python train.py --text_encoder_activation="gelu" --text_encoder_positions="rope" --orthogonalizer="polar_express"
Rows from block 10 of the audio encoder of a small contrastive audio-text model, named by matrix and row number. Rows with one number belong to one channel. Each number is 128 + 24 x the weight over its row's rms, rounded and kept within 0 to 255. All counts start at 0. Numbers have three digits each.
After each channel's rows are labels from the 100 clips, of 14848, where the channel reaches its highest value: "strongest on" is what is common among them. Only what is clearly more common there than usual is listed. The data: two synthetic voices taking turns or overlapping, over music, noise or silence.
# convs1: first pointwise conv (encoder.blocks.10.convs.1.weight, 128x128x1), inputs 0-63
# convs3: second pointwise conv (encoder.blocks.10.convs.3.weight, 128x128x1, transposed), outputs 0-63

convs1.29:169164137098131108123083150123134123099131136140109103108068135161115123161128141125113077110121109154143156146122145146124162124159103125112125117095121139127146169135129145090116152129085127
convs3.29:145175123111136147124102076135128168178153141081086100126142145123119130124102123145108095131130152158154119113135120106134138097108151140109150169081127127090134115149159141072102145134148098
strongest on: text has "quiet"

convs1.27:121132130095167078134111149165134166097120154106130112123113139107108147145119130116163103120137112103138160140144139178097139111131128157124091123140124133192132152080135106128125175116115084
convs3.27:179142144116071123145144126135147166147116126107097168172134137106107144131146161135120144102177121188150068139113104144110122141102105185139126147070106155123125068163147166131103081137158144
strongest on: text has "change"

convs1.8:118116167090124135129125147111176146110118142088146138120121123126146128081122160133098124138127135096142118091123162140142161133131145146164122120150135143129115081139134095084118142115130148
convs3.8:139139142160152137138101115136148110136119148093112108175145132128149114143114117143132107149108116120096123096105098121100121094092136079092098136134180097119100123156128146115077148157140138
strongest on: text has "chair"

convs1.118:159145134156129113122138122138138146100112184128135111134107152112129149112118126143112116116065112143127075149123145134114129121104113173137125140113112159196126132115144128087157169149170113
convs3.118:113121144092113130100128091160128143123118139172100136134097142146121137113105111112133124133166146109139064165160149121128116124157118115078086132124126177203125068128116137137132199124190107
strongest on: text has "bridge"; text has "village"

convs1.37:151163116134111132138176118123148130228129126127142135146092128143125155131169178101133158113101153122097125121153059131138147136129132115137173105129127127110163152134123106161118127133109134
convs3.37:160121127173122122144141127139168104067186129162092105124124136142139136152093116125157148115120145127111136195096142121115116099111119101104128127133110189127149097109105156149102118121119153
strongest on: text has "sister"

convs1.40:093124147105164134126120114142134147085153100131146109162094144162129158141157114134110128105120113149141127170181064118122097144127097142169180136125113134117164104109124169121159149163101158
convs3.40:128102153126123122129112118113155072166134125140106131134128104116099114119136091118109141121142123137129130185115151165105138154125135132148118128107130034136136141122129147130109096136182130
strongest on: text has "beach"

convs1.88:119138141198116065138133165132114133135121097124138109123158158147130144181144098054136117134142136063121117110096093120143129130142133107095133105117162121110143090160126122141116152080147129
convs3.88:108100137137132150112106161061123151131108127157227127117141129128107137123146093134147115136098138093136146120146117163132126095115142130115110142132153178129182123142156088129143127137103133
strongest on: text has "yes"

convs1.115:127145152138123134127120137165106120132131123154137137092115109115150104097131130165115141130134106110101133136136105143109113122155133160083156100133145099101130123162185137142143186154153207
convs3.115:105114165135138109151129132139098136103120124153111133097134121127100125119151141160156100101147152118110136114135116139196119118107142172107129123124139141161139105117115134098124178125097162
strongest on: text has "station"

convs1.107:111126101109105106146165122105183110123094177133110107140127088140116138145101106147151157125133142100132151124156131142119125143128155171146137122132141161074175123098137135114165133144068070
convs3.107:118131156124157129154143116154156125084119129114127140092118145138135089117156119108185121128106136164155096127115165132112142087124135133135158143146127126074051172142127124126113156129086119
strongest on: text has "key"; text has "cleaned"

convs1.23:151114118086000112128124110152089161139138152160140126130106105119114139145190121111113109113119135140138148137125087144118125140144108110131152125134128097143127150145119110136137119118139106
convs3.23:152163129123031133127136136112122167143166102109156106125134121153135091106135105098113160143127149163117170106117135101099112127132130135159124161135121135116143105132125120132115152148108120
strongest on: text has "works"

convs1.78:139130103133098187116135117130139079140120112105131112093118169149128136132075091118190116077111105098137077151092131089070132152105107129125141142128131182150114099109114124159130142108102115
convs3.78:135139144150138158120146132110129104163121075121116115150101165118111165119115177110178155144150134149134100091108110089123106101143106130113159151144147091118110120127118119157153114131096087
strongest on: text has "painted"; text has "point"

convs1.106:149133102130136162116085193127134106187145124133133154110103157165184147103121102186157113125109153111135130098102141105132134132113121090095097128094136135144135159116102116145145138142121106
convs3.106:114120138111121122133125131121106140119119158116102163093141122075074117131156154102165145118156139089125096126125107123095132119147161120149122166153149106158093129144136123133131121071159117
strongest on: text has "likes"

convs1.114:148106120137105124128143107160097124131138097130134128146100171147098108115158165128136088171113101162102123151080129116121120116121143176156066117140156133120138132159121124144092168120144167
convs3.114:108135133114109104139112146139142064098106149124133118165089121125110140150148124117139119102160149075125162111136169096115120086126098152139120112162173109146168155144138092144116203112121124
strongest on: text has "shop"

convs1.31:142127126142117118143134149109162072111114153144151107102138144142144114113116164067170151140120115106107117140077116094093155135157146117148139127110139133148119121154096142153120104112109119
convs3.31:150126144107097157077119120167134121175132154102133120089125131138159105108122134168129115154089104115127090115120102144160137112111131154139138100150149112113143124145073102171122115141150078
strongest on: text has "box"

convs1.92:142144130066103127118133135140153143126134141123129107129132097102105129164135124107162095118097132110157144158106154143094142116144135096138143152123123112139166134142157107122104107112101162
convs3.92:117102144191102134140112104148164147085103153176112111157105141174179131161083129114104110150147129145139104139123100127111153136139136040102175115112133106144142169094141105135125116140157080
strongest on: text has "seven"

convs1.19:085179120163152135132131143172143109131173181139123112136140153124117101165120114120114128103194083116126222126137145101139158107129127129122107148114107128148131110148139136144118160115096128
convs3.19:150142155108126141125087075105103121120166111123146136098064159131130115127089146136165134150167113114158103108132187085131106119091145123132132129131126131111131148129142127128100098120104105
strongest on: child-like voice; first voice: child-like voice

convs1.47:103132131150124114176088107173139130111146134156154128101146138121108129134113147117117084111115148105101079135225116116094148119108155082123120136127115111127140138118163109145155154132080130
convs3.47:148137179142109136115131148122061089113152104148177163147154143135079138152127142099128183117161085086132134133104178115160115124124119122122125087124137147113142146125136133141133131127101099
strongest on: text has "three"

convs1.100:130082127129105101123136178134104127135120140117109145110143155130145105113118104152150069100103056171161123084142108130131178142099161133112128135102141107132138154108120159099127148120131107
convs3.100:126121103116122138150089097115120136125186158159157167086094094129119141153098151209118099163104172147160114154154105124158153147142161155132112155078108100114118144105144168133138153135115117
strongest on: text has "book"

convs1.59:108135086141133127125137135118146103127100150119124132100137110124132099116121141107066139141156163121158113153127138146134121129146119162128116143129061154163117100126128131131135098071159150
convs3.59:134124146139147119130092126117133131133120154112144158128125125099109120150112127136185124138134191173156141102139127111072113111101122069110136122146093128149123132145135073090133174135084073
strongest on: text has "child"

convs1.126:092130121147120148155150115091157148122137096095095095148120123050129160141173111137110133135136122166126113097197098131117154112174142178140128150131147131115128098118092149141133137154126108
convs3.126:147128135115120140140116072087114157109142146154143122128157105178131080104068166124096127132146113117141145143125161134102122167094143128128155111081167178126147108107120150150131159116137167
strongest on: text has "sister"; text has "six"

convs1.103:099113108119077089087122092157152128161182130121123121088124115136144124157141116128122126145115141153123117096155134120086126124107103174148083105165098087133155134135118134094147086106163113
convs3.103:141147144140101121095093193123131148125161129132111096158125107115159076161119139116141115087118121136133119130076138109155147115124106066143139160163183169156098098162144074086138165103136139
strongest on: text has "school"

convs1.125:100124183109154128139134157105108114141121119113077114130110128115099135116131116124095169096112118162101064133137145150111111148120131159138102061148150142125140134147115161168142134102168130
convs3.125:141145120182126124117185141080146154115173131139156089145168095094127087143117063124165137123076135123152117091133122123125130141116096127110131108137114155150095101113133142119112134160168128
strongest on: text has "pause"; text has "horse"

convs1.93:142087153100115134142096133130120107109077094118129150145121161139141104111114134147142106150112113113152139097152175163166088127125152150110129154113108161118139148144152147139130131140121124
convs3.93:162141116110139106170145155142102072150119088133114145148112139163112091166149093156126143119143104132114162134147123103082149136133129120070114124164151119114108140128074152131116144138121125
strongest on: text has "cup"

convs1.104:078130102083169132147124109121100154112112156129161108129106121110140103131140128122175150104150124146102161165132135172124110123136120133085128186139124111101140113100134153132162128108097138
convs3.104:131126098102132126144081165107125103126152144128162121152139120130085103142123164137143096139158119120121082067148141127137161084103116120145101093139153135135130125124164061140118160136155154
strongest on: text has "apple"

convs1.67:127098069131109141137124083113170108143107160108134086119122156120121116137146164142121094095125157122080127080124085102177118132163144151106138112154129135136110119126100141093119110133099130
convs3.67:081119150136128168118150101100155129109080124114107142092131108102174158113122100108141121127116133156112145143148138149154157109119146129181171160141165147159114093151135140087069144128133122
strongest on: text has "station"

convs1.58:122145165117135134138085137125093127130103130123117150110150181090125111111153095145153172113110151220114129131149081125114111099102141140125108132111129141140164138174143135136141106151130141
convs3.58:139162149096110105106153081167102148141161146126154105098125134114106117153148099142125114145085130062128121117128157143127106172107142119129147098169115128136169121135120136141133130128174084
strongest on: text has "stone"

convs1.91:133122123142097087133131120163160115134131143124128129112142150138098113149126092120142081117116146151146110142128159123051072142137133161110110125088072124149103161112155144092101108137129134
convs3.91:103152147123150105097157137139089104124126141154144143144104147174113147151133131126142111150116130146107120120139135118118133123146059135083107121133161161128135130165128129117117118108129132
strongest on: text has "pause"

convs1.87:122137143107123131105121103147105130092133095127138136142132154138143124196105099088119166184140127135141165122166136125148142115141135098166125101110154141138157111113120087090111099140126147
convs3.87:134164117102099115167126094105139052127114146122159132170103131116129112180109155101144131148123152110127178069134126137149125164136138103149130112119127131115139149141134143118120133153090138
strongest on: text has "sold"

convs1.53:151145109118151098123118149069130134136145136140152117048104081133142173167165107100092121148142111143116125128115129152111127105119150152127120147121133175125154112067158115165119104128127123
convs3.53:141096132117112110130116151126107114095142161157148133140121139091055149111102139150134090144130114106109158138101141148132118088053143117130107138178143190139134096146127139112126128113131126
strongest on: background: everyday noise; second voice: none

convs1.109:165139120141118121121117125100162085128097142119126130118163154154125117132147121113157160130108136140132114127098143132082146130130118159146165143143118111100132139113066120105163077154070121
convs3.109:133101109114152155114119091110139136093108146142146061144120109088102124133102122107084144097157108173106153119100120129133131101085128099124149118116130129125147173098209154140114153141185135
strongest on: text has "thanks"; text has "box"

convs1.120:141104124191098115148113105115122130125141134143153103163213140142133179118128179110129129120143133136136126122132082110090140116114109144135142149128084132107092125117147102064126141142168164
convs3.120:133159122123052176129141169139108146102146130085096159130124115131131126135099058099124125107120141122167092114097125080130131140196141118135148167169126088133113099139136113134146150147128124
strongest on: text has "watched"; text has "lost"

convs1.98:109099119153110133122125132133119114135172097132126170132155122134109138105103133108136124134207116121145129147121132208126123128119126158134117114131106127145144138154125124165116113137129135
convs3.98:125121140124119143112107138137148167124098132133124165151119120146086117134155128129117117121193110097108101128151128111148131126105131088113105124138123143124149154200110182132127162119107131
strongest on: text has "judge"; text has "jumped"

convs1.85:103174161134146118113149069144114144129142140120142141135120121101122098077089137158115167111110142110149123113151109158156123130117154139100226122152159146123127137118099179077130121127172128
convs3.85:110114114136122169105084144134152133149149100123118105162111131166124105156109140111109117146129116158167153079141143141103082110145115110151119146153124143127132142139110134167151115138126110
strongest on: text has "every"

convs1.97:110117109154095134140126152111118102142135124133119176143146089149109159150112118111122136127113124141151115138144125125114136118103117180135145116146123123119138105145127119150132128126068126
convs3.97:138110105108161130132139140138113103141123147109113103127134101106141114142120125128169154097114145151093165117156104093125126126151107080131101134146143121132145126157132139112123105117064131
strongest on: text has "two"; text has "threw"

convs1.11:146122107150130140150131140126133159121102094109122138152097105123140122139110120119138137111082143107127100136137151078131134126139120174141160132117165103112114112149134104164115118130130137
convs3.11:120142115095105137122121117154141196145115138107123091116147142098151130156126105124160140148197078142125149100149117064118136115158143157119111138148120125139122139109110118119151104130143120
strongest on: text has "garden"

convs1.16:143127137135145141139127108119135165133140121131127117111144133148119118157130136117105131130127214112131093129128133136136115145141127112125132109149146143121119130112133109107115089125112131
convs3.16:120106122135117141141101150119140124119125123134150099132152106112072140139146133122066051141140061158137122122116118063166138144124142158139132121112141101127165126168117146132133151124112179
strongest on: text has "twice"; text has "mouse"

convs1.28:085120173080130127107123154118135119130088104071093192131108146126124139109069116112089160098135102101146116122142133119153167146151144113120125105150145103148096118105156137142121093116119152
convs3.28:128139098168125139110094110087168131160146146104088122139160121129152152132119151208118097137107173144132117110125143124135088111104151110114068140147127128150115110125119131148109164161137118
strongest on: text has "coin"

convs1.26:114119146178119122140120109121128079140132145100118129143104139122110098155112121107138117134149111126147123143092100210121105142151131166135110116144073166143146123137124130152128123131137177
convs3.26:178114144108094137144091097140152135141178101125132167141126144133096131111083141153151109104172121088149130093145175186119113135128125154139116137126130192105133127131106057135131096139092142
strongest on: text has "market"

convs1.3:127121134110086130149111079102173169168118129193075126090159116160150125178107114133128109168162114114108135086119140114127154162100130170148116128179131097123137143136154165133103124160148147
convs3.3:132153143105141150141135135127107138116127104125121084147144159143088120131138135118162123159128130103132111122104135106083170117113152157100189118134091106093118132112078125130108118145108154
strongest on: text has "cancel"

convs1.68:144079129176121151155142134151121141149135137094139120061116192148126105145090135124166126113141125128108135117122132134109144119163100137123116119130130113116103126122167110121092172150114072
convs3.68:123101111162111111130118127110148116096118109118147135198128117154170130142094146154115143144127122197101079095129158128133125159127148102117159121150117135122105138089154135147147056128116150
strongest on: text has "station"

convs1.34:150104109121161146134136118126100189136156156114132137135101130126132122108126120154178132119122087127124125137118143116000128118154142110164102125140145107143118084128129118102128112130149116
convs3.34:154144130185185171131104117132107075123136131112107104158143133136152113124142120145125127123132116164106139119123156136137117149145123176109121118151088135144106134092115133068129120140128136
strongest on: text has "forest"

convs1.30:131165101137098003138137125101185104105172109106112134122149146123122130178144114091138129123114122141118120123166106119129129123111154112151115163130121085141115116081107129120118118109102104
convs3.30:159115101117106110128135126145193114087096097160117113175112134104121105166138122181117117152133129149143106075132158138139130101151116128115165148120082138132139107133142151125132104107131149
strongest on: reverberation; text has "cancel"

convs1.15:138087164182116097140104170138095099072139156128127100126154110128122117132121148122090105121105106140138145138108137109104116106137098135135123095109162140125098169156042123192124121085132116
convs3.15:156118122105073133114065151123173095120143148136146129143132127111118134115118120093157123139146117209125111146146149119134095180126117150132113112154121154149122120107178142133124153126134119
strongest on: text has "box"; text has "thanks"

convs1.84:114108119158100097170116128111130092141120121128142061159133114082131135150115136120141125143085140057145128112117080125117084118184156094141137107115138150130148144092118105117156123176132103
convs3.84:126130121105122137083118107110123128092124165157086175128094159150131155151095151155098145140110106212099139130132132099074153122159133140147117159132118085140143116150137150118157108130098142
strongest on: text has "volume"

convs1.14:125163139131129064138123137146143100163113143115140130110129157145148101102110153181143112135135125106125126102103175106120145127139153128114112122141164126096137121130151147164132104173173162
convs3.14:189089135130097117136139100188131135122120121166121122124125151126096136148099166152119144132099115126148116126117147148120143125141169168096150131155131116154161081126163159118147134154128149
strongest on: text has "school"; text has "cancel"

convs1.105:149097155150133124144146141125156142156114118113109140098145083165127161127159123137129133123142137117129143142064155152104157122157111119129091151126149146136122123066112115144135172119086123
convs3.105:140110137114101133131137138155152116076125131145127128139141110124118117161149121109108110146129165091129128150136163158116125124132136110097160142136162094118095107085178180163121100141126144
strongest on: text has "pushed"; text has "push"

convs1.117:101131131134136163123142133120167174109132074138127133094097097154113133170069156120128106148137127106105169140135139172159140129128102049118138137100105167100134125126126152098119126153161118
convs3.117:135125096132108146135112141133140132115110115155129141092126135128143101097121100164134137113124136114127135117117093122110125156125178236149114081146100075124132107152101117128133135125119173
strongest on: text has "found"

convs1.89:161135149114117139130141147133085148110155121104114126099098115110115143190116127136060110135166107139115147163136176178147107122127114113115169131111125117128148126111143112136137156176156133
convs3.89:144181110092139110111106105144128137157119137126149114091128116147184098110137119143129143155151156100102115148129113061129109159171129100130080142142137123092136150167147127116152165158159144
strongest on: text has "fish"; text has "found"

convs1.51:148116105124182159155123086093097134102127117126135111138101106132145138168132115122109139118144147148095114137104136119134108122131105131162161124164136140177200156135118143154142120144099123
convs3.51:108147091091115126120106158088115130150097122138136107109128130129144096136145159094147145148173114119096134147107189160122139131107134148145103120100089117161179136165115129105133154105139146
strongest on: text has "search"

convs1.99:142124092107134150115126133124139145124156115144130120175107108131124145100136137130110083147126087169112164107131135132171135124152132117095111146099112114175163190120171147145120084095117123
convs3.99:144072146171157136155126128120144158172089091116182119082131151156080141136129145138119104110117158087108174163152113093129136116115102144140104132088128134146119107152155114131114117177173117
strongest on: text has "fish"

convs1.32:151104124190125110136125154119125119137152108155113154107139111147096124127133137089171153133150093111131150132121125123108102103125142133112134126122150000119132133108099128110154107091160164
convs3.32:166091159103159156140098113138129116132149092107137121117142092123086121117105134191139104126186108120122124105137144124139107123148099126129135112146109248104138161128124163124126151145131160
strongest on: text has "sister"